{
  "translate": 0.06,
  "embed_dim": 128,
  "encoder_inner_norm": false,
  "encoder_patch_size": [4, 4],
  "encoder_width": 384,
  "text_encoder_norm": "layernorm",
  "text_encoder_head_dim": 64,
  "text_encoder_drop_path": 0.05,
  "text_encoder_positions": "rope",
  "init": "torch_default",
  "muon_scale": "original",
  "lr": 0.03,
  "adamw_lr_other_params": 0.0025
}
Rows from block 3 of the image encoder of a small contrastive image-text model, named by matrix and row number. Rows with one number belong to one neuron. Each number is 128 + 32 x the weight over its row's rms, rounded and kept within 0 to 255. All counts start at 0. Numbers have three digits each.
After each neuron's rows are labels from the 100 images, of 14976, where the neuron reaches its highest value: "colour at peak" is the nearest of a few named colours to the mean colour under the peak. Only what is clearly more common there than usual is listed. The data: numbers of one to four digits printed on busy colour backdrops.
# fc1: MLP up (encoder.blocks.3.mlp.fc1.weight, 1536x384), inputs 0-95
# fc2: MLP down (encoder.blocks.3.mlp.fc2.weight, 384x1536, transposed), outputs 0-95

fc1.171:163157181147103129174146129175134164098170172137138149120134118100194150096120142152120123100164132134141147091105088157140144199074146100104070062071109127184177131156147129169067154145157156134110107181067100116162109129118138090109071108085126142120149162123126096066140120094135192161
fc2.171:052146117160139145151102156100138088130050141154171130190126143136134150095111167137146108136100090126202128167134124141197121093214091144178155109162103136135156136144102106113127117139136158162118106064088087118179092108112097129153102138136165143055145105136092175188099164162150153159
colour at peak: grey

fc1.311:118068207137141153153141202072133124133123147121115100127143111098157148085173142121055190111140111137138111141103155146119103123156079165086128088183177133142126121091143086119202099111072169179105174153148167163108134024113176063086147143110103171116149099106172117194107152127099119107
fc2.311:160123054140068135164102081169121116135111104125080100159107137190149123164159056193252142142071153109061158159116109130112132118151131108144130170083154174141138127169095153120062152178158091104132117097129067090133135149147114151153160143109141073090149142147144146078120105133157179184
colour at peak: pink

fc1.545:019138185085090149161164142102085071156115134109168125142112151102143106255080169105125121136127123105126141160140117109141170106144113103188152075115169176147117143084133124097155129071142106091124140180131123110117162107098149129127109116148109090143139185158154087131114107158147142132
fc2.545:177130162158171137103098137124154117108150155155109133141157089166141095051190108136138115095168140112159111082050134156137164150167119152113116150113156096118115089079113132135113145164115175143140183120160122119187100113135090115087113129149116159151126097140104202171145193166095179150
colour at peak: grey

fc1.554:109203141088127146181067055084112072114123138096101154167135130168131137101164138076113150135137082136122183184119140173145144092072126124126131125083148150049115168119081153121145063091152072146102194136168094121138189123110155141129216097121115102211118171164098176120118131150116160119
fc2.554:154153176213113169082130150073107073141082098127152126154121135141137120149176062134121136126173148120099122131144111161131137093090098118074112071161150077153075120117101176099165100060106092119134128115115154081092120170177110115124118100145163093132090165125118125112137110148127111114
colour at peak: black

fc1.400:142131125118084096148087110166109136129171129135162041167084132065132076126107146094127131144094114168052136112072117077142112129108069145143105141187082159109095105155101140151107133146132151111165046104095133080031149115150090147123109113121140153117119149118148084149125138205171152136
fc2.400:103157130171102167132116095113159152099141153147091118128101153141141167115103153151138079145149153137111109123206118131044099181145092159157164125188138134147150140086182099158126089127112174136113157114082129194119127039141094129150136137100147146102135127137120083186150161059143085101
colour at peak: pink

fc1.174:070145174099103127129162093079107085124158067107096122127127099112138086137170090135161136142126101136181099124078076105147126123155187141126121168128148130114114167081078098136142134123148145121081145106140095118192049116131070160125111158186089126121134168102117148087135124100162205126
fc2.174:161135134124143089122095118179148112086143121108185132147145149153131105105150083128154109075130107180136158083094165121097091116106148143126130145175151186137067113140121178138173094139098053132100124145161166121110134165127119147088115121130151114112114095179111075209095050148081063130
colour at peak: brown

fc1.137:144170138103104037193123142144161190133114133112195131174105142169183160110146112072126128102110137102145035139069100170143113107091099106148030045126097185179105123121113146123069171087121145156155113139125116138128109103094124168134122103179117111139122079160089089130132125120185172093
fc2.137:146079167113099178107165150128112153168104158152100119129126132104165142121071097178155103142103095159111142186180137129052157152165184120104178190108095193064120118193194189078135099194112152134109175122125123149133090094137114151082120128110167089163151173110098124114140167199094125155
colour at peak: brown

fc1.548:144116141092081121108096123089142127114168153153132145079088116126138134155130162150146123079131198091170128077125040047061117102143143081184159042104182163140153077155127153149169122159145154156148132141184138110112161106100127120160147093116117151144145091121177200126117140122116088103
fc2.548:113117112158159115120114116130158181160099177120152116127143157093114162092110111070107155133158143185122126085167148136092154142113129108054095124145159074167130148129038136097133166143138122176155079159154137157153093142097157136127100148145163119144100148081163096143132077114161107100
colour at peak: green

fc1.3:117125138120075163112150143100174153131133105134123016098073133122187113080118158114141151131201144181080139148164153094091137135080117118126143060160117134142116144160111143112151149153122119111094099150093166181108186164145073115110093114113103146168139105130125139098154122149101121129
fc2.3:104134126115151109142155151141121109147153155116128203131105092136131170050166123081149165065118211160092133110081125099163154082161159125091110133096115135159097118071246166119172072111111098165185165108139105075150115131122129101170148139132109145091114135104141081136126083131147122127
colour at peak: grey

fc1.666:112140187106124134155186101085144119079153094143123150124134128142095097129116114162117108126135101149093112114124094047070143127112146132134122182093132098063105170142164175109173122142120124153130131182108133144120110128093157124128128143129113164122124120132120144162112099152167125176
fc2.666:139129092158117130098068104138146183104113139080090129130105204114088187103144149124091120120096165139200142184139162117157096157057139149131137120166105135196125120147124134129107131097138142119178042111114142120119168161100101168095214102126138078145124059143113099136122125144136094127
colour at peak: grey

fc1.481:121119120178044174110140129115119058163182163132118123079124090073177120104119151098131174133146093207175159146126111112085092132090139160117128089157139143107146162171071115094068107122049144131152133077134197147103084132133185137114120138135161142167140097151150170148078112069114138111
fc2.481:144117178081161107091067124130168145123123155195152137107127124189100105065070113141128122100171173057129132089173149093075215155178169105127071119117103078158138129119161126138126140169167160183056146140142168136224134168122116049154118135123095152123118171108137078112116123126148144116
colour at peak: grey

fc1.179:109186171085168168152177109091155134090150139146094181110076116123119131206106105183169105149160110103159121099105129132124151176145126114097190029111185117105092125127121062108103119130122165120096160139121155099112148073098105142139117200176157162078136063135130127168128064125175168082
fc2.179:092157083151090110055084150143114111105128063116184075105094100157105134055199171100123145098153155123157146142099141156061077161129114157089184172137114141150147129122121125178174139102113107174142114068149172123153101132171109206121190121187085143156140149068146055123122155082106105132
colour at peak: grey

fc1.343:121172105169128164121183136122132158135122146134112144090124091102126149166048200135098132137121118115069138126105146106088113076133134157170157100101126133130154100120152124110122144076113166108138051216048124080154151129111109127144105079159119144087141092097156141127150134104095151114
fc2.343:126135149131075181144169131132080067173122114111129084102089164075106155077227112134046124129099123094131086142091130147172116118152127125127121095177163081121076146157151097143075132167110064077075121039157126171112143168116116187088117113125090182174130166139132110141122170161180121139
colour at peak: purple

fc1.225:095136127113137140103155104134113062127133114166167139160127105189143143115127072121138133173103161104132191123158084166115126090093179115101111151101189103112144103116109165034099124106137143084169081128182120137141132120134143115110154118066121105083130193108192098125139103153184134137
fc2.225:149139104131116088121074174115166160185185128117132117141091101107143133131126151085087114060165143111088117127103113087107144089116115125115160100174073135138006128106089114216160142164125120157128165059096102073113117110104068174151149141144139124162151094106122118070039099134128114118
colour at peak: pink

fc1.468:123174128049086103061186090136072120115164123173116122099088151127088171144060133100108139129150151123146179104147121052115119166165156164157169117111084082133080136209104139129080141159111169168124167103128144151125116121053055150187095060154095100179168104094171134089120128158144093147
fc2.468:117119098177095134109111111145126133120140169120141109150133127131079164034132169122152107173176103158115122182178036145063147116073139151074121116098183123146092104119117139076171146131142114111061099133143109084155146079156128151152181115128111116143089148100125137172136175105114136131
colour at peak: green

fc1.584:121146121135144070134191117111153162094184113155143157090128139167117051173136098168162080080094111142108156108200088064155115081137077178139136088132141126165187154120165156110124137110159174169155168128103122186138073099127111168131076161161092111136160121101096137138123148124160116147
fc2.584:109151178081149133110124170160052133073083122168129158143114151116113119131078146100095105191174190130150113139109141175106104110149177123147043115123119096139123137190109125098131173109147140162131148097158149189103087156143128097087135130120200153065102115165122139090152065098190119111
colour at peak: green

fc1.123:127123168109156155117238174166083161097090103134146139104157129121088128136113091116147117157116096155151179163123127106081100135219120113175101097138131067107170147106122152156165148062173109153116053132134128093168190145127053140137086114117081149111120208154123155171149052165103142079
fc2.123:159131172104139089109124056116097090070197161193105203116132111113130120179097111118116127144161207125158116038174103110082086165054182114132142126151148142143126136168118135109134144147141091121078140129122134154094112100128119124161144132092096123058125079126096096122131140069167121117
colour at peak: blue

fc1.648:148159072200129142126069076137172194131087082153114091174088144173149100173097189124149137092166165137078183104171122150147130186141190126103103152133076097175188090156122188078087093164128086107055123155081054118089142107141140122135061069175124107148170124136129118112120130095166116105
fc2.648:089123118106131070105131190169083137092132106142123128133094135071132098058133078049079149127120140100169163099084121149081097123106129126136081104155147148123108093133115152076117095164129109146124118130082144089180114134117117150170160209105108148130104103136146091167175222188105107111
colour at peak: grey

fc1.363:192120098091087134108186101062072124105100085160097133104097131086086167087171149090108128138156255129092123143164163065102060142121037159107165111148180099055061113145169121117175124183117134176131098119149076148109124148128118134126115136118126112183108114188121058151145165130092159122
fc2.363:164091123143157090088125136147098180135111153124064118156132161208158130128055081105055108135124076100148126092074145169169160152080182131187058075160130128154118126144160145163146072156167045158187122088114161108142110148123116067136107142148101179082119071070152132128144087123152144108
colour at peak: green

fc1.759:107106115131089151091123137165150150128110176104141135142051129123135146196083145103166116132182124155119118134138181189153111125126126143149094177139154085111123186154112143050111208171080038124130140095110168215153127175069141134120139142109123160144095134124165196153152133096176088084
fc2.759:201086172175157090173125139149151093076111131135107088103154110143115111080143121121125160126134060110111135136156137155139142099223070134078126107120172189099149130148096091129137192100124147104132146157195164118107160156119113099120135133142215167111121134095121161134149176178158167155
colour at peak: white

fc1.145:113122117203157137166152103081129146130125147121201135130150113136207094108166166144111165144116089101065081117177138131133138104144181125167172097100110181108095100089130158154168132136062042129162102146150148128125072119147107048111127115090136060114108129131143144099134105096152065076
fc2.145:152098137085101138146170166134166148106142097161093160117140132084132129096069160112063132184104098088107163109107170142093175112058193135077075099103110074136184123159154094165080122133142071148208129118122134127215246118170108132127128149147082131185124179151137144176153061150119177137
colour at peak: brown

fc1.731:129197105140140139086156145127182131105137114084125101094181116144068141212120176162140169176196106148155076079145129170157109159118157123123107175171142138142064098117103104130120133164090160147159142157092106161126161068142129158173087104123126133147167129222168161116068180078146116127
fc2.731:133158122100069157129127170124095106095139115099180110111143108132120123082085116119155126126092147151182101102090084041158114137086082132044114141062087093095234109166075140075121195043144154104101075084096161157158144133170102185145142135157146142121121142190137115099129137125152185125
colour at peak: grey

fc1.589:156064080148192115134111155145144099152150076170128121181084100086151074175043193135140126110134105139077159157078107108135100183107092130189136115121086145113179145123110116144153135136121106118072103108120107165124122151160084118104139109118143177126064172114148118121127165105086123124
fc2.589:129195138128081139101182081152129066143134140133176139157142125141119129118128099145131128150156108123152141141196095136096179126095076144142105127132104143087116166105187107107113185159154110102154062077070106114118048088128106132135121103069128176158148096167080093149114145111198074105
colour at peak: pink

fc1.406:116150111088103144101162172142126085131097120128178074114145141105090106193124243187087141140088099099100099103128188173132132074135146085127168093086122122104119085134085119085134112108128125159125149120152198130095097153177128185143091165228140127115175086116110107150113110193115077121
fc2.406:128121166188098187129108130117140134144127123123126152141113099152156119099138049137181108141220096126125161154134122133089184175137135136093105097082163110151150140106109103145136149170135131144113137089132037143084089177057144066139145130105180160108131185142106112130102167127178127202
colour at peak: green

fc1.54:134203104145137117072125128147157206159151180153148109092143091100098142114173138139138105168180132186094117125131097145111066146164151111148176096153150092115114064115092192169100117104133096144153204101152102110155137180114095164141113122127182119134119117174110102193129109135082156156
fc2.54:067153191099076076152148142090065072125134160076183125160141077111165106089108098139128137106069176124141148136136152189124169207137165121129125129124128168126133130129160185065130160153129102159078067085158146104173136124143127122079074179130138135153142139081199123066126130135120110112
colour at peak: grey

fc1.645:117128147183177154098122169090130153155128123113093121094189115177161140154136099161074120132126110146069099111123125144107128144121128142139078133062115071109138062145099132154131113135153167135128163151167146082126114095091155138122137178115155155137092045161130155130095137173126108122
fc2.645:136131112115148117201072144106145156112115107123083150098109130129098156110097136104130096112175142175151104179151150069107104069113120144088182108211164163138129141085174112148125153158121142093102098143141126031192068138167091137119069125159143097123181225159103106173129108087138106128
colour at peak: grey

fc1.581:099118105093148115168157123131157070095055123097106108072098137102047094114152085144150136119173149151130171184081069062150118149096109082118119126173122175094137106151151094099122127175105132171151073140169175113148137145150144109112131124131103147121053079107176154137104099163114122139
fc2.581:150101109184168120101093157178100169178159128174132099158118151126101181159129156091104152073139133131097089120146110111076158221196146141117110105171128108107133107187071173191112185161129097096140173069086078071116141133108092114130123196173106095160115143100087144020146129092150162075
colour at peak: grey

fc1.538:099099184168121154174166092142153151152078103160109115152152141150100099125139138136083125103126116112135107071137133173106139155108139160105126170103122165167119056117133130148138120161169120143129095114130071086130074174125107116083105093126066119128124074174076145137226103184101153104
fc2.538:083143115121117089063124074166112152164121127067214125160147101111131166106151057145157125132090084139113073156154108135137133109144185085113101113120144091111089074149131128075125170125113086100112094095174125083142151169097116120183135148187130131103123184094092117099116135100149106114
colour at peak: pink

fc1.5:137162102109101131108203155070072099114132164081142147150172151131183127122103163051151105149157101161124150130140123099113120112126163080120146135105153085105097098170127127087127073128154132127156101147117127126127196126092083094117075158132120112120121105154150123087100146195079096161
fc2.5:128123132137147142077089090147093166157130102172110084137127078119104164117098091130097096097078125147105166121162108151056151105177184104162078135120122125152191142120099132086123119122157170118066148090127057084092062096122093179136230067119125117100138088169117129128150146139149114109
colour at peak: brown

fc1.549:132132112216143116128151218186141128155117155121125044106120153136079188088103060143086114150145143067066145165163189120080127125118102143162187156182081096170173128101110101091110103118154079113166199123107139163080080124148118140120104139121174105157147125092170095138083152090154155133
fc2.549:106101116114098123150144028116154110128139127118152182103133149153123119182132075151181129104156159141112125157145122091093200099129091114194091179166115124146166126112064145119147131124116083129120090131108118133226119110136128106127121118117106132094131056155144163165099161104130112123
colour at peak: pink

fc1.57:149121034090126115142139072186123223160111102132148086146184158102176178160180162144141162145109086168191119139092161177077132158116156103127100088139147112156109146120192137074173129099135152124147124121125170175172113121136096117124095167129149066143156084109155111125146118138150131093
fc2.57:132164170144120116161159164107123105157106126114106192135120065161125103103121114086109123140131129108092148064161097190150154137168043092109183164073147139113120132120095141094136140120079096180120106103142115100088211092139128160108079095103126122045111151178092092097153160169139081142
colour at peak: green

fc1.417:141091146140135178138141106157186108151131162077149191174112147111097121135140098166147178119155141113106119159117126121141179125115066112159132159161137152116116139152150145159067135208111100143163096217084163085096142106126099154159136109144128081136116150145119112117147123156147197155
fc2.417:154118079126099072123127106103132171144156086154147152106142139108117084170177184111180117217096114155137146173105044111148120096152096132079166128165107060092161113128172180141138083122164141112137186135098113149102142118140119102156119119084125121160123130121157163051096118176138177122
colour at peak: pink

fc1.200:115113150052103143129156156200150106126140186178176112102144132132120090124072118158142143148153121135116179149120165138141109072142158091194109203133134135114072108168141179072204133151150151158162125125122125120149140098181187111179137149154102128091092152102106136136125127111080174160
fc2.200:146114124075148189121082128078137102071111105137137152122136128142114143162124159107186123117112129130121138135053102169126111136153106133208153128118140157070137127159078107170100130106102103085106132101135156109205144073048101154089132141118099130163111136150179124152121077161145123144
colour at peak: purple

fc1.506:148159048139168150093148097096122147119136093164142140059112120140134104158160154120096110188067104089094097138118165068168121140144147109210136191191139079137128125152143068084155139119091136114149135121072183091194156195110090053126141116137124154112136142129111214096111108115097169125
fc2.506:130206192153143118130129178167099098089122128099155098138153114060173087071076134155117110061209151136154127126167113156132139149107125105104111120076157085085133122094139181141150157141109201118087120102113108100075129114139079109147113141085113091093180104164142123181168202132136102133
colour at peak: grey

fc1.250:140113132105108110086189147122109156117160126150184095191091093152141096056087142202105147094109158108110094122102132108157099101089169131103129225135152123125183155170152085132068190090171152193149130060105118125124114184091144117156091171137127194124140173098112141161110133091131109104
fc2.250:089145167173109175091118058096109104101119133101140139143151087110092182167136112147144188175181103156127146077121109153085101122109086117185160076169147122166126165103081154123192105099143131091124118146144120114104125105138130152125137114149106069108136106100105090155135116104079061152
colour at peak: pink

fc1.415:153120077141136104058157181066146103153125123103141138143144111126119171135146168081099118175107148093135093106108177155141154107123060146104116120126092136161123101162135054108133142080096084094101142183139128119106106075156162137121133095182189181152104142114140099115144091072118142137
fc2.415:118153129163087097126104153178095094157139126118109148155127201135130147148075153124140083109126180162087137164159166086109136130108143119091115145109115140127101125148123161144160144124223102065140112046130119114155135179164139110161106142125047109109107117134093185136100158119081116119
colour at peak: brown

fc1.310:185150159252148113111161118058106051164078112133081071114134141176115128117080108147127126158191131149138146069109136071128106136160114145164121104126121187115159134137158174134131122135157150094103161132101107130082139134109155151143185093175138103141157137111115069147158172191127155141
fc2.310:146185065103111129081163106172109137096123143164140148150131174099093177096165129132124156106109141118107130142148127149104151138084068133114080116117123104134170104126141073078174129129134151200141145135128138157143123140162146131118061141109078188089099085192124120100171103118148128109
colour at peak: green

fc1.405:087079147148109108117118133102137125151156064115141212172138107080084096158074114073129117162192130131129056154177117159189142079120108165127141114154095124128120128110100075096202090131099098088200123191116121170134135118124097116084153098108137097130139146156152104153139116133163115157
fc2.405:144104155125150137141198137132095138146163077169107076075132180134093079120110079115145116137099074145139123150124131137106147138139112112094097100096161136153108075101147181178111106087181165190064110128097153107150200107175127079167131132090080110125144131099088150069123148107139116092
colour at peak: pink